{
  "arch": "dit",
  "horizontal_flip": false,
  "cond_dropout": 0.1,
  "hidden_act": "swiglu",
  "width": 160,
  "shampoo_beta": 0.95,
  "eps": 1e-08,
  "adamw_lr_other_params": 0.0013,
  "max_steps": 7800,
  "batch_size": 128
}
Rows from block 3, named by matrix and row number. Rows with one number belong to one attention dimension. Each number is 128 + 32 x the weight over the matrix's rms, rounded and kept within 0 to 255. All counts start at 0.
# v: attention value (model.blocks.3.attn.v.weight, 160x160), inputs 0-39
# proj: attention output (model.blocks.3.attn.proj.weight, 160x160, transposed), outputs 0-39
v.59 [114 117  76 134  75 140  98 123 169 130  73 154 196 116 150 152 156 117 125 165 112  85 145 137 116 183 111 173 132  91  84 110 104 151 138  77 134 152 163 196]
proj.59 [108 166 174 104 173 112 178 121 104 154 110 170 126 150  66 142 164 132 126 117  89 102 167  61 161  79 148  75 109 115 213  86 114 109 132 105 126  77 160  70]
v.60 [144 123 142 147  87 126 195  82 111 146 119 150 154 100 125 119 123 110 133 159 194 141 128  85 130  92 141 115  85 136 110 105 126 176 151 123  80 112 111  99]
proj.60 [127 129 142  49 104 120 212 219 185  90  95 167 136 130 107 165 134 153 102 128 148  92  97  90 181 167 134 151  93 127 161 104  81 149 157 105 156 128 118 126]
v.61 [131 114 195 105 121 122 163 147  91 161  92 120 163 148 169 129 155  99  95  83 137 174 101 144 122 201 159 184 115 128 139 111 142 131 148  91 102  64 118  43]
proj.61 [102 179 100 111 118 127 125 114 171  28  76 125 138 134 130 105 128 165 149 164 118 107 154  66 153  97 163  71  74 150 129 106 121 158 127 140 126 222 153 208]
v.62 [146  96 112 104 128 126 137  69 140 174 177 120 105 147  41 142  97 110 112 128 131 120  89 139 118  97 130 167 136 132 130 103  94 118 149 210  84 135 125 101]
proj.62 [127 156 131  68 136  90 115 186 173 143 120 120 178 107 175 137 104 174 107 101  85 120 158 119 124 128 132 112 156 116 146 112 123  93 134 172 138 114 137 148]
v.63 [164  50 175 113 122 118  85  73 148 122 128 152 166 106 152 142 156 156 145  69 124 146 198 101 103 191 110 113 136 167 140 135 109 105 124  85 130  95 118 141]
proj.63 [174 159 109  87  64 138 159 133  77  76 116 150  88 127  91 107 108 168 149 172 163  75 108  74 140 134 178 116 139  59  65 154 117 109 139  94 149 176 147 132]
v.64 [143 113 132  51 140 153 124 255 189 123  67 144 140 148 116  75 175 171 126 172 187  30 112  86  76 168 125 156 105 170 125 136 126 107 145 133 140 107 127 105]
proj.64 [103 159 128 140 157  55 190 247  98 166  88 132  38 104 135 198 161  94 127  72 120  64  98 179 169  89 170 165 183 109 149  97 129 207 121  75 168 130 178 163]
v.65 [138  89 182 122  92 109 101 158 152 108  97 131 140  81  98 106 110 125  90 161  67 138  74 121 167  85 152 108 169  85  97 148 149 104 127  92  26 112  93 124]
proj.65 [110  82 144 113 140  78 117 135  88 133  92 195 102 104  67 121  47 114 125 120  95 178 148 141 102 170 186 145 114 129 153 146 113 125 100  99 174 132 124 114]
v.66 [108 110 114 141 188 108 116 113 166 158 154  92 129 139 121 112 175 125 173 142  58 111 152 148 105  89 125 176 101 167 118 110  86 141 163 112 126 152  98  95]
proj.66 [ 93 103 131 107 127 132 119 106 105 117 118 147 174 141 157 111 135  96 107 159  76 129  98  98 150 150 169 117 151 152 153 105 124 103 155 138 163  78 118 174]
v.67 [105 110 139  28 241 114 100 102 106 123 184 108 135 112 119 141 107 105 147  82 150 102 175 133 110  99 106  93 150 129  62 119 138 147 178 120 193 160 148 124]
proj.67 [102 117 110  75 173 158  81 206 147 198 177  90 116 134 114 128  93 140 100 177 146 141 109  50 147 152 135 163 100 125 192 130 149 144 126 115  65 105 136 164]
v.68 [178  93 128 114 133 174 155  91  88 210 237 123  93 136  77 138 175 149 148 152 101 121 188 136 110 169 129 114  89 104 123 112 117 158 161 168 116 181 138 158]
proj.68 [108 105 180 118 131 119 113 160 171 123 255  27 108 130 118 117 101 113 158 136 137 175  92  98 159 139 123 151 151 135  95 171 173 146 122 182 169 120 130  63]
v.69 [140 101 144 124 111 192 102 132 150 120 119  94 116 167 121 148  85 121 109 108 181  92 187 150 151 143 112  45 113 132 125 127  88 115 113 119 108 120 117  59]
proj.69 [110  99  77 138 115 148 160  93  94 117 110 105 132 144 121 133 100 194 113 150 161 109 143 108 141 109 123 155  96 137 192 162 153 150 185  90 159 162 135 147]
v.70 [138  42 171 131 177 108 114 213 144 135 104 107  95 125 151 128 102 132 196 111  97  88 131 123 120 214 115 171 131  92 190 102  76 129 141 154 136  82 213 191]
proj.70 [138 172 105 124 179 126 100 174 175 143 155  86 130 171  69 109 134 123  62 199  74 133 136 178 121 155  96 140 126 163 137  12 145 169 134 154 135 112 103  98]
v.71 [148 126 186 103  51 140 149 150 100  84  69  86 138  94 109 109 125 155 179 192 138 111  88  97 209 138 140 171 122 145  67 118  89  97 112 162 162 124 170 167]
proj.71 [142 144 108 151 162 156 100 169 167  60  95 153  73 108  98 102 169  82  87 105 143  93 157 154 127 110 129  93 134 134 179 144 151 137 139 190 111 113 121 137]
v.72 [111 163 111 145 111 109 138  84 150 154  81 162  87 154 122 129 152  44 107 105 151 201 114 165 129  84 152 122  95 116 114 118 118 145 138  50 136 117 172 116]
proj.72 [113 126  98 106  47 103 145 137  37  76  11 140 194 155 144 149 190  74 153  97 122  93 144  73  98 115 172  75 141  95 154 174 122 125 170  80 118 134 107 130]
v.73 [109 104  83  83  63 103  72  87 100  81  89  89  98 129 102 101 155 118 132 142 212 111 159 131 169 120 125  66 159 110 153 152  55  85 131 144 174 207 193 117]
proj.73 [ 95 141 103 136 122  66 102 152 117 185 119 179 145 125 114 103 185  96 115 109 201 119 122 137 134 124 115 181  80 149 120 140 108 147 163 168 141  33 107 139]
v.74 [128 134  52 195 123 115 152 135 144 135 154 190 157 150 115  54 124 107  88 177 170  90 174 174 180  42 157 106 132 122 122 126 135 131 153 154 120 115 129 134]
proj.74 [147 120 161 154 123 134 158 207  26  96 121  62 141 130 100  94 186 145  81  12 194  84  73 113 114 139  82 195 142 200 177 177 132 165  90 179  90 115 143 124]
v.75 [ 92 165 135 103 189 115 164 153 102  60 109 100 175 146 165 130 132 107 134  80 146 102 126 141 147 140 133  97 127 165  48 119 131 136 111 148 139  72 148 175]
proj.75 [ 96 137 139 132 146 142 109 160 156 162 129 165  86 153 120 140 127 149 146 182 154 147 119 176 159 148 101 179 116 159 186  97 167 137 104 139  93 147  86  69]
v.76 [104  87 170 122 137 117 143 167 174 112 143 137 147 103 144 130 150 107  87 102 123 109 246 103 137 133 139 198 132 164 145 107 105 167 163 119  89 169 139 152]
proj.76 [134 117 118 107  89 146 170 194  82 169 108 129  95 168 142 180 119 148  99 104 103 119  56 139 152 137  86 104 170 114  98 155 137 164 179 179 163 124 169  68]
v.77 [121 149  89 105 180  87 153  97 138 115  79 122 100 138 149 138  87 128 110  95 131 129 239 157 185 186 146 155 145 100 151 118 139 127 107 168 122 124 140 179]
proj.77 [150 120 120 110 152 127 143 145 124 198 107 174 135 129 153 102  63 183 148 134 151 157  88 129 130 108 134  95 106  82  69 174  73  48  97 110 170 160 157  89]
v.78 [137 100 125  76 145  81 201 168 115  98 157 100 141 137 108 117 145 125 133 140 143  57  68 113 135 212 172 152 150 168 153  87 112 113 167 122 146  67 125 149]
proj.78 [127 171 158 101 132 148 161 173 183 140 203 107 130 140 112 105 111 162  89 177 140 132 173 183 110 139 202 106 126 114 111 130 121 161 100 148 132 150 164 135]
v.79 [171 114 121  81 100 108 108 137 137 139  74 217 152 156 117  89 122 170 157  97 101  86 105 122 162 121 142  59 102 168  82 168 127 178 139 134 144  98 169  66]
proj.79 [143 137 107 119 187  92 102 130 122 131  51 120 132 183 140 162 155 151 119 126  83 163 113  90 116 121 178 207 126 135 200  69 162 196 166  74 119 106 138 110]
v.80 [148  96  40 114 132 155 159 119 195 131  88 121 127 160 132 161 111 145 140 120 141  93 149 170 102  94 127 122 173 146  65 127 178 180 114  52 144 104 112 106]
proj.80 [157 157 177 117  88 150 146 106  70  99  65 148 144 128 117 120 118  87  88 109 111 101 130 125 114 118 144 133  80 159 158 120 118  77 122 160  99 110 154 122]
v.81 [138 176 127 162 115 151 147  78  83 171 105 105  88 189 106 133 150 118  84 114 153 101 146 114 108  96 159 163 168 150 121 128  83  90 138 185 132 115 163 186]
proj.81 [ 96 126 135 187 135 153 151 118 162 115  95 139 129 106 113 138 100 179 168  86 171 101 135 110 170 134 161 135 173  96 131  97 130 153 133 121 102 118 114  61]
v.82 [137 150 162 161  38 102 143 174 151 107 131 176 127 144 124  56 149 128 132 174 145 159  94 158 128 103 105 171 144 109  90 111  99 124 124 121 206 158 114 114]
proj.82 [120 117 109 160 134 100 147 116 108 112 128  99 197 131 152 151 169 166 115 104 133 134 124 103 154 171 134 103 106  86  54 114  97 127 131 130 123 134 109 137]
v.83 [ 95 115 162 126 155  84  65 132 105 117  98  99 179  94 115 140 105 103 131  90 113 142 118 151 116 175  99 113 117 182 128 119 141 107 128 132 146 129 148 137]
proj.83 [151 167  70 122 138  68 105 169 156 155 149 191 106 121 133  90 104 159 147 150 139  76 147 161 122  85 157 158  96 136 104  73 165 157  99 164 106 113 154 112]
v.84 [117  61  15 190 185 117 106 134 158 175 132 103 163 139 118  85 156 126 128 105 106 134  97 138  88 147 166 113 128 116 108  88 156 149 100  71 162 175 128 111]
proj.84 [165 156 208  81 165 105 136 164 131 122 115  65 100 126 137  41 139 126 138 173 126 106 132 118 150 164 143 141 145 143 141 103 145 139 121 125  97  87 159 132]
v.85 [141 124 146 136 107  84 123 133 123 142  99 159 156 123  92 127 134 162 141 109 134 112 125 110 120 218  96 168 128  81 150 115 120 114 114  85 159  68  90 110]
proj.85 [155 120 153 114 147 126 132 170 131 103 124 162 149 121 148 122 102 123 120 108 115 136 121 137 131  91 139 151 114 103 102 107 131 123 137  97 127 169 105 149]
v.86 [148  74 106  97  94 111 148 157 123  79  80 144 147 121  79 151  97  99 136 114  93 109 103 111 106 144 141 116 149 113 138 153 161 113 158  99  32  99  66 107]
proj.86 [129 123 114 140 125 143 121 100 100 135 125 115 102 130  77 132  98 103 135 109  63 164 154 122 149  84 149 142  82 141 144 165 122 127 118 137 148 191  98 118]
v.87 [ 91 118 116 131 156 119 119  97 106 159 165  79 147  98 148 123 134 169  96 102 184 162 123 115 111 103  67  83 125 121 112 151 133 115 108 184 165 188 164 183]
proj.87 [105 188 131 128 127 129 131 139 173 130 123 150 156 113 152 151 116 169 112 135 117 110 163 142 165 157  90 175 127 121 171 124  56 113 149 151 147  88 117 139]
v.88 [171 133 192  97  90  98 166  83 131 128 137  98  98 136 169 176 171 127  99  69 108 139 144 107 112 149 142 159 139 129 145 154 121 148  77 194  41 167  86 147]
proj.88 [169  94 127 116 158  87 169 191 133  98 129 154 127 113 127 102 136  52 101 131 155 137 156 109 136  97 153  95 140 126 142 125 138  88 148 188 140  73 108  85]
v.89 [109 125 142 164  99  69 174 100 136 123 193 111  96 120 143 139 116  73 122 113 152 120  85  66  89 124 154 157  84 167 169 131 103 131  83 142 114  89 154  79]
proj.89 [114 125 124 115 129 139 155 195 112 135 139 178 133 132 141 119 105 145 108 150 130 110 130 138 129 107 128  91 124  93 115 113 120  98  91 150 113 101 114 140]
v.90 [112 157 112 148 103 146 177 121 119 128  73 133 149 112 120 123  52 120 146 107 112 138 119 145 139 135 148 145 126 149 134 118 154 164 119 105 137 142 170  82]
proj.90 [101 129 166 114 138 113 183  94 135 129 102 171 130 107 148 137  93 125 136 157 154 106 152 129 130  68 160 104 185 113 120  82 167 148 130  78 182 129 150 145]
v.91 [115 140 190 106  81 133 141 122 190 135 145 155 111 132 124 154 102 113 137 152 114  89 143 149 165 141 118 137 104 154 116  97 125 108 131 146 137  95 111 167]
proj.91 [ 88  97  93 151 130 157 110 149 115  93 107 138 101 140  91 116 125 108 127  87 115 116 103 155 130  85 124 129 113 154 138 127  99 122 101 119 122 172 136 124]
v.92 [ 91  62 121 115  66 175  96 160  69 121 172 127 147 171 101 105 179 166 128 177 154 127 138  98  85 119 146  55 163 100 145 105 134 117 130 103 135 147 129  78]
proj.92 [128 106 175  90  90 184 179 134 203 178 113  86 113 139 152 116 163 129 109 104  99 173 123  83 140 115 101 199 112 120 134 154 101 105 115 148 120 142  98 146]
v.93 [137  72 123  22 115  80 121 152  77  96 123 169 111 174 170 110 120  82  99 145 122 122  68 114  74  84 114 101 104  96 164 110 132 115  87  94 114 106 137 170]
proj.93 [ 94  92  99 171 161  99 124 143 141 140  93 127 140 127  76  86 111 129 137 146  92 108 140  95 154 142 134 145 107 101 107 165 158  97 108 147 121 144 121 113]
v.94 [122 135 142 127  92  86 132  94 115 134 107  78 121 145 145 108 148 138 133 183  95 129 113 127 143 203 167 135 110  79 108 121 110 120  79 105 132 172  95  57]
proj.94 [148 119 141 188 135 118 104  89 100 131 102 217 109 119  86 121 164 156 139 102 106 141 105 117  97 116 172 103 117 120 121 100  69 112 135 110 132  68 138 184]
v.95 [171 137 122 122  72  56 221  89 169 124 126  62 120 121 136 103 117 122 115 155 134 129 123 120  79 154 101 175 138 129 112 100 124 132  85 171 158  86 128  96]
proj.95 [134  84  83 219 101 108 159 135  95 108 130 204  93 112 108 120 136 148 160 100 117 146 131 150 136 138 117  86 131  90 186 106 158 103 139 143 104 144 126 153]
v.96 [141 169 135 115 100 148 106 147 148 171  99 136 123 123 129 114 100 177 189  95 140 157 169 118 197 165  84 152 132 127  96 119 115 119  83 160 106 110 182 168]
proj.96 [121 118 105 153 156 168 106 112 121 134 112 140 125  94 114 160 120 120 133 178 130 107 144  96 139 107 113 152 122 191 145 147 114 121 125 194 119 209 114 136]
v.97 [105 139 105  94  55 128 111 110  97 158 103 149 112 134 105  66 165 142  97 175 120 120 156 144 166 115 129 146 153 128 138 132 142 155 134  89 121 141 100 111]
proj.97 [112 138 144 166  81  92 207 165 178  40 124 144 136 133 202  43 110 146 150  69 170 165 144  99  93 128 182 135 106 112  83  87 128  93 101 129 114 102 151  92]
v.98 [136 101 113 131  54 175 171 103 112  93 158 200 169  86 124 111  93 150 107 115 137  78 128 141 134 118 165  89 184 159  11 149 162 116 139 140  74 135 128 125]
proj.98 [ 81  99 108 162 117 145  93 160 185 159 131 110 111  98 140 120 125  97 173 163 163 201  94 161 164  93 107 132 173 175 179 138 128 174 136 101 140 182 139 148]
v.99 [140 140 119 114 120 121 130 111 102 142 109 139 130 195  90 143 115  97  77  95 148 138  93  72 141  53 130  87  96 128 162 149  99 141 161 153 106 143 129  91]
proj.99 [100 182 175  65 140 180 176 101 152  78 151 151  65 130 155 144 159 143 116 195 170 155 126 126 125 138 172 142 137 141 128 154 129  88 165 178 173 123  99 187]
v.100 [142 105 130 150 153  79 190 106 154 140 128 129 163 162 147 109 135 137 184 126  64 115 106 164 101 113  67 145 117 133  90 106 124 161  81  92 109 158 139 113]
proj.100 [109 125 152 199 137  91 147  84  95 129 114 131 110 127 101 139 117  85 118  99 134 178 177 131 135 188 130 129 152 157 114 133  80 113 155  83 105 103 137 123]
v.101 [117 136 133 122 174  96  26 155 113  88 134 138 137 102 161 151 173 152 130 180 113 123 127 102 140 117 100 110 122  72 161 118 160 124 154  67 135 106 151 132]
proj.101 [ 99 130 115 118 120 191 147  32 149 134 185 139 103 128 160 129 140 139 103  58 139  46 101 119  83 115 171  96 143 120 116 127 144 193 138  29  95 178 161 126]
v.102 [151  98 156 151 114 132 138  47 146 144 119 125  79 121 133 115 104 137 142 165  99 226  96 170 145 178 119 112 121 132 109  77 187 133 106 109 140  93  98 209]
proj.102 [ 83 141 124  82 112 185 146 128  75 101 127 165 150 104 121 116 102 146 115 118 150 122 152  91 114  88 140 128  88  70 148 127 126 118 152 132 102 140 128 112]
v.103 [122  99 113 184 142 152 100 158 116 153  75  81 154 156 184 158 152 158 119  87 132 152 150 159  87 136 133 153 146 140 149 179 135 108 135 150 195 136  63 123]
proj.103 [169  87  94 126  98 120 115 101 205 100  89 114 141 135 145  77  80 106  91 162 148 101 118 104 136  89 170 153 129 190  84 137 162 159 134 135  93 175 112 114]
v.104 [149 201 159 129 115  67 133  63 162 171 119  96 160  56 145  83  82 138 176 169  87 113  96 115  90 142 134 181 107  96 189 126 125 107  79 172 112  62 155 163]
proj.104 [179 167 116  87 117 120 103 156 103 124 119 101 137 153 113 124 107 132  72 115 122 106 121  59 126 126 173 152  91 143  61 110 164  92 129 151 113 171 155 100]
v.105 [123 177 143  92  65  49 125 121 112 164 126 172 102 131 134 111 123 151 134 109  92 112 114  85 112 116 178 118 152 141  83 164 157 155 162 135 132 158 154  98]
proj.105 [ 48 224 109 136 183 118  91 201 203 156 149 115 171 147 165  74 139 106 148 128 185 100 120 125 134 181 138 113 125 130 129 113 120 155 101 110 112  69 158 143]
v.106 [126  62 110 135 153 120 179 187 133 160 164  81  84 171 124 121 213 147  82 125 115 109 126 104 123  90 149 138  86 141 173 167 123 153 143  82  74 128 138 107]
proj.106 [121 184 104 100 117 147 134 143 232 145 159  97 123 129 127 116 123 199  78 174 164  61  86 166 106 136 118 103 128 121 121 183  96 153  76  84 125 173 154 114]
v.107 [138 134 155 149  52 149 145 147 130 113  91 181 110 129 140 131  92  63 168 132 144  79 177 153 110 154 126 146  85  65 151  94 174 161 112 148 158 114 147  39]
proj.107 [118 123 127  95 172 156  39 133 161 136 111  94 137 145  91 126 110 188 161 141 157 112  64 217 131 117  83 182 180 156 107 131 139 154 104  94 160 117 104 147]
v.108 [130 165  26 185 108  83  58 167  89  85  87 180 182  92 128 153  91 120 201 102 199 136 103  87 121  61 171  54 116 172 158 199  94  86 181 123  80 162 164 116]
proj.108 [138 150 194 181  97  89  85 127 222  87  54 146  82  93 104 143 137 151 119 115  95 151 139 147 189  96 130 141 106 116 189 112  56  54  95  72 108 117 128 122]
v.109 [142 104 147 141 121 113 103 103 149  84 113 122  98 117 117 198 121  96 119 102 120 110 113 156 183 137 150 102 176 158 107 166 129 158 121  85 125 134 187 126]
proj.109 [145 111 176 113  91 141 140  92 117 166 116 169 172  79 131 173 111 120 103 160  96 118 133 143  92 171 150 102 117 154 163 128 123  86 160 112 101  59 127 128]
v.110 [135 111  91 173 120 135 150 209 138  91 129 139 133 116 115 138 133 104 117 176  80 112  53 100 155 130 142 111  82 127 152 142  95 141 125 201 182 177 150  89]
proj.110 [115 134 133 168 115 113 217 216 110 153 122  86  93 155  55  81 148 137 106  35  98  96 183  97  78  58 216 104  99 101  50 118 154 121 138 112  83 128  90 124]
v.111 [ 91 169 118 133 186  99 139 120 223 139 116 137 111 138  91  65 157 136 143 123 145 185 144 194 105 145 124 118 125 108 125 151  96 122 163  55  69 198  72 181]
proj.111 [121  71 175 167 121 115  91 134  43 124 161 101  73 135 109 135 114  31 103 176 140 136 127 157 176 152 173 117 149 105 127 133 119 121 168  34 137  92  88 102]
v.112 [135 147  68 169 131 130 138 123 143  92 149  65 139 149 136 127  93 102 134 143  70 134  88 128  63 108 149 106 152 100 130 141 147  91 132  94 126 107  96 138]
proj.112 [132 109 176 116  88 108 191 131 132 168 177  71 140 125 142 145 149 166  87 157  76 129 101 161 170 128 135 150 131 158  91 155  77 130 126 141 120 132 118 107]
v.113 [117 126 145 109 139 112 112 118  21 147 137  57 173 130 137 153 184 161 136 120 208 160 197 126 105 105 166 181 162 168 131 117 146 144 128  84 230 212 137   8]
proj.113 [142  97  92 139 116 121 106 157 166 186 131 175 100 114 168 118 199  27 161 158 164 139  70 131 172 207 237 132 114 121 135 134  78 137  88 134 107  34 116 206]
v.114 [138 136 112 138  82 103 128  94 146 108  94 156  65 100 171 137 120 168 106 179 143 146 156 121 106 108 117 138 107  75 180 174  74 174  90 123 139 109 118 129]
proj.114 [176 107 138 149 204 127 180 176  94  82 113 122 140  96  68 166  82 105 137 132 109 158  80 108  80 162  47 101 108 171   5 117  70 155 161 106  82 134 122 195]
v.115 [136 156 140 140 109 124 139 146 166 132 205 109 105 133 127 104 174 115 128 148  92  78 180  98 125 116 135 141 127 150 132 112 129 130  84 154 167  93  93 132]
proj.115 [130 136 112  91 132 115 130  71  97 146 180 195 182 141 189 151 112 234  97 115 138 102  90 142 152 122 178  87 116 140 144 105 141 128 173 109  91 176 146 116]
v.116 [136 167 127 169 120 138 175 151 106 168 148  80 110 133 128 163 127 123 145 136 159 132 126 117 183 127 146 116 136  84 129 129  82 125 143 131  82 134 113  99]
proj.116 [155  97 145  76  80 138 110  70 211 118 154  70 158 124  97 117 110 155  91 157 133 208 176  77   8 133 131 169 145 108 179 158 152 102 112 133 117 161  93 124]
v.117 [151 105 176 126 132 145  90 131 216 115 216 167 102 134 167 144  95 139 125  89 150 169 131 131 126 157 150 170 156 130 130 142 108 122 105  77  92 127 113 162]
proj.117 [132 148 160 132 151 157 127 114 109 130 134 114 131 136  91 159  58 130 105 128 138  99 100 154 157  88 166 129 127 129 123  61  94 154 135 101 164 144 134 136]
v.118 [ 66 189 162 128 120 105 121 135 125 101 162 151 162  85 169 135  83 122 144 178  52 140 145 109  79  86 130 121 119 116  50 124 150 166 109  96  52 133 131 123]
proj.118 [ 95 123 118 123  90 147 124 110  88 205 141 167 155 110 114 144  85 139 128 165 126 185 211 154 129 121 114  73 150 136  89 139 105 108 174 135 180 133 162 179]
v.119 [129 168 132  66 200 137 125 119 118 103 173 104 108 162 154 118  83 147 156 122 141 143  78 109 135 111 145 103 148 134  78 167  67  82  83 126 149 202 168 208]
proj.119 [ 79  98 173  88 121 147 132 137 152 160 149  84 140 100 142 142 102 120 134 128 136 113 151  89  81 130 210 107 151 175 159 102 109  86 143 150 103  51 183 125]
v.120 [139 114 131 137 137 152 169  97  96 138 122 107 172 106 152 146  93 106 137 173 168 125 182 127 100 137 106 180 124 109 126 131  91  91 127 132 165 136 183 108]
proj.120 [146  94 116 147 146 134 132 164 117  88 125 183  75 143 105 114 158 183 132 116 131 118  79 130 112 141  68 135  81 104 160 126 132 138 108 123  99 103 129  98]
v.121 [131 125 112  51 120 147 124 158 108 122 149 153 152 138 144 159 132 114 116 129 114 101 150  89 197  71 108 138 106 145  87 132 117 128 201 150 150  91 141  97]
proj.121 [109 127 130  89 184 167 164  32  97 135 148  73 135 138 146 144 137 138  93 121 176  60 122  69 120 150  97 133 111 104 114 136 107  47  94 124 129 208 148 149]
v.122 [104 103  78  75 156 149 128 128  96 126 117 141 159 123 154 135 118 134 160 123 109 157 175 169  62 111  76 113 127 122 169 190 167 144 169  70 228 146 175 123]
proj.122 [ 76 155 123 167 114 187  93 163 140 113 104 108 101 134  79 124 151  94 188  49 105  69 130 152 160 176 146 163 120 110  79 135 130 150 104 171 145 118 107 120]
v.123 [155 109 113 152 150 116 236 124 194 130  95 225  70 121 102 138 122 121 178 103  90 105 133 158 135  78  99 146 149 147 159 146 171 163 115 100 120 120 116  60]
proj.123 [120 172 102 161 135  96 155 108  99  63 115 103 190 173 125 143 151  95  88 126 159 110 156 135 155 104  82 106 131 117 202 173 179 105 129  68 123 139 137 183]
v.124 [ 84 124 223 172 135 115 134 151  24 149  88  89 173  69 103 116 108 119 138 121 138 174  72 145 138 135  51 102 105 133 128 129 122 124 121 160  83 154 158 139]
proj.124 [122 117  30 161 110 126 105 155 218  80 123 143  90 141 140 143 132 108 169 201 208  82 146 172 136 107 124 178 128 132 211  90 168 104 124  97 137 119 158 135]
v.125 [120 122 139 177 177 174  64  77 123  73 167 143 151 110  94  93 104  88 154 122 168 144  96 129 118 144  99  92 169 119 156 119 160 114 120 110 137 113 138 125]
proj.125 [139 134 138 106  97 195 133 138 144 197 166  93  74 106 102 113  63 131 156 119 121 135 146 152  96 119 129 119 178 100 125 211 130 162 129 147 174 165 101  85]
v.126 [122  97 155 127  67  64  94 123  46 115 182 158 106 125 165  96 134 157 100 169  97 122 137 108 189  39 130 137 109 153  84 129 115 147 170  97 119 156 116 100]
proj.126 [ 89 125 132 223 121 123 184  82 193 138 127 189 202 117 145 131  78 118 187 129 161 111 103 153  77 167  64 131 113 121 101  92  93 186 123  67 130 128  84 172]
v.127 [154 133 158 120 154 120  85 164 153 106  77 130 152 125 143 132 100  95 125 125  74 146 145 114 177 103 157 104 133 107 109 127 159  67 134 155  75 117 168 110]
proj.127 [106 122 149  47 121  65  86  64 126 107  63 168 141 116  98 114  55 155 128  92 135 184 129  97  79 128 115  60 144 161 193  99 164 163 155 154 183 129 108 120]
v.128 [159 155 147 144  84 127 160 147 144 106 147 123 176 145 135 113 183 134 108 153 139 117 106 131 110 167  97 116 148 129 149 118  98 157 151 138 132 130 106 121]
proj.128 [134 128 149  66 144 113 148 124 141 124 136 113 112 143 128 124 135 162 136 118 156 191 120 143 162 134 129 122  94 109 125 155 116 130 105 130 150 136  82 123]
v.129 [168 134 121 115 120 144 185 140 109 129 154 134 136  94 117 102 140  91 133  81 134 135 129  86 152 113 158 122 109 136 142 120 143 122 144 159 140 154 162 113]
proj.129 [141 162 200 147 165 121 185  87 151 150 159 191 150 103 182 119 157 133 137  97 121  81 164  89 147 143  70 132 149 132 154 104  92 145 156 134 101 101 130 138]
v.130 [179 170 190 121 120 116  82 104 184 124 114  90 120 128  94 112 119 149 174 126 157 150  74 180 161 136 152 151 156  87 167 110 130 141  93 153 138 106 121 212]
proj.130 [202 125 144  98  97 124 133 162 150 123 152 128  98  68 138  60 138 115  93 126  99  90 120 165 143 111 136  65 139 148 137 139  78 164 132 157 117 144 102 111]
v.131 [146 142 101 127 153 130 115 123 224 161  98 124 110 175 140 150 127 139 109  97 148 127 175 148 148 115 111 154 153 180 108 149 153 126 139  92 195 132 118 152]
proj.131 [126 149 191 114 105 114  98 178  86 105 106  85 137 147 165 124 146 103 107  95 142 137  80 136 124 136  99 102  65 190 129  89 136 148 100 105  78 126 141 101]
v.132 [113 127  98 140 203 174 171  98  89  96 147 158 112 100 144 142 144 102  68 108 123 121 113 146 204 132 207 165 105 144  67  90 137 121  63  93 130 123 139 134]
proj.132 [142 115 144 165  89 190 191 121 139 179 135 160 138 162 121 137 144 133 151 120 105 140 107 114  83 101 136 111 109 126 150 108 122 120 102 117 120 150 113  88]
v.133 [103 150 131 129 146 127 111 122 195 117  88  65 158 125 150 124 135 135 116 106 164 171 110 157  81 150 136 104 134  99  81 168 130 139  98 102  55 112 135 118]
proj.133 [123 113 179  62 169 145 104 123  37 133  94 138 122 137 107  96 105 115 156 144 113 114 149 107 148 164 129 120 120 115 139 139 144 146 163 146 137 146  96 130]
v.134 [107 138 174 166  68 135 112 114  57 115 117 143 206 135 172 159 104 127 106 182 191  99 146 114  90 199 110  95 107 144 161 146 143 125 177 124 137 152 108  78]
proj.134 [136 104  96 128 102 108 138 169 123 109 130 172  83 133 144  95  82 144 104  80 152 134 143 112 131  99 157 153 122 172  92 131  81 144 145 170 151 120 106 158]
v.135 [118 129 111 189 145  86 128 157  98 147 137 156 124 129 137 135 216 119 152 140 130 176 126 143 128 130 137 109 113 124  70 135 118 145 125 123 134 164 130 153]
proj.135 [123 162 172 164 124 101 123 168 135  99 127 162 109 134 133 146 159  49 158 106 137  96 139 161 123  57 160 165 104 135 210 141 116 100 117 125 134  85 125  68]
v.136 [ 86 118 100  92 212 134 141 177  84 111  76 159 157 125 147 120 138  88 129 147 138 118 154 136  83 138  91 143 132  80 105  85 102 178 122 141 147 100 112  80]
proj.136 [133 113 118 151 114 139 111  98 180 125 109 113 112  84 128 140 148 108 122 134 143 118 124 147 124 129  87 112 110 172  98 113 113 127 134  92 118 111  70  89]
v.137 [165 117 134 122 164 142 115 168 195 124 134 101 107 102 117  63 151 136 132 120 117 127 183 127  97 177 118 159 132 142  94 125 115 102 103 180 124 110 166  79]
proj.137 [128 146  86  87  80 108 150 103 132 109 155 130 142 149 129  94 155 141 147 143 120 122  77 154 128 102 117 107  89 120 139  77 134 148 129 101 124 146 155 112]
v.138 [174 113 130  95 144  95 138 125 122 177 133 126 171 172 109 149 100 134 136 167 131 114 109 118 115 172 129 153 133 162 134 152 178 112 160 157 145  94 134 153]
proj.138 [120 147 172 127 158 103  99 123 111  82 138  75  85 178 116 170 108 115 116  85 116 144 141 109 153  86 148 122  88 104 130 151 128 150 101 129 119 196 143 127]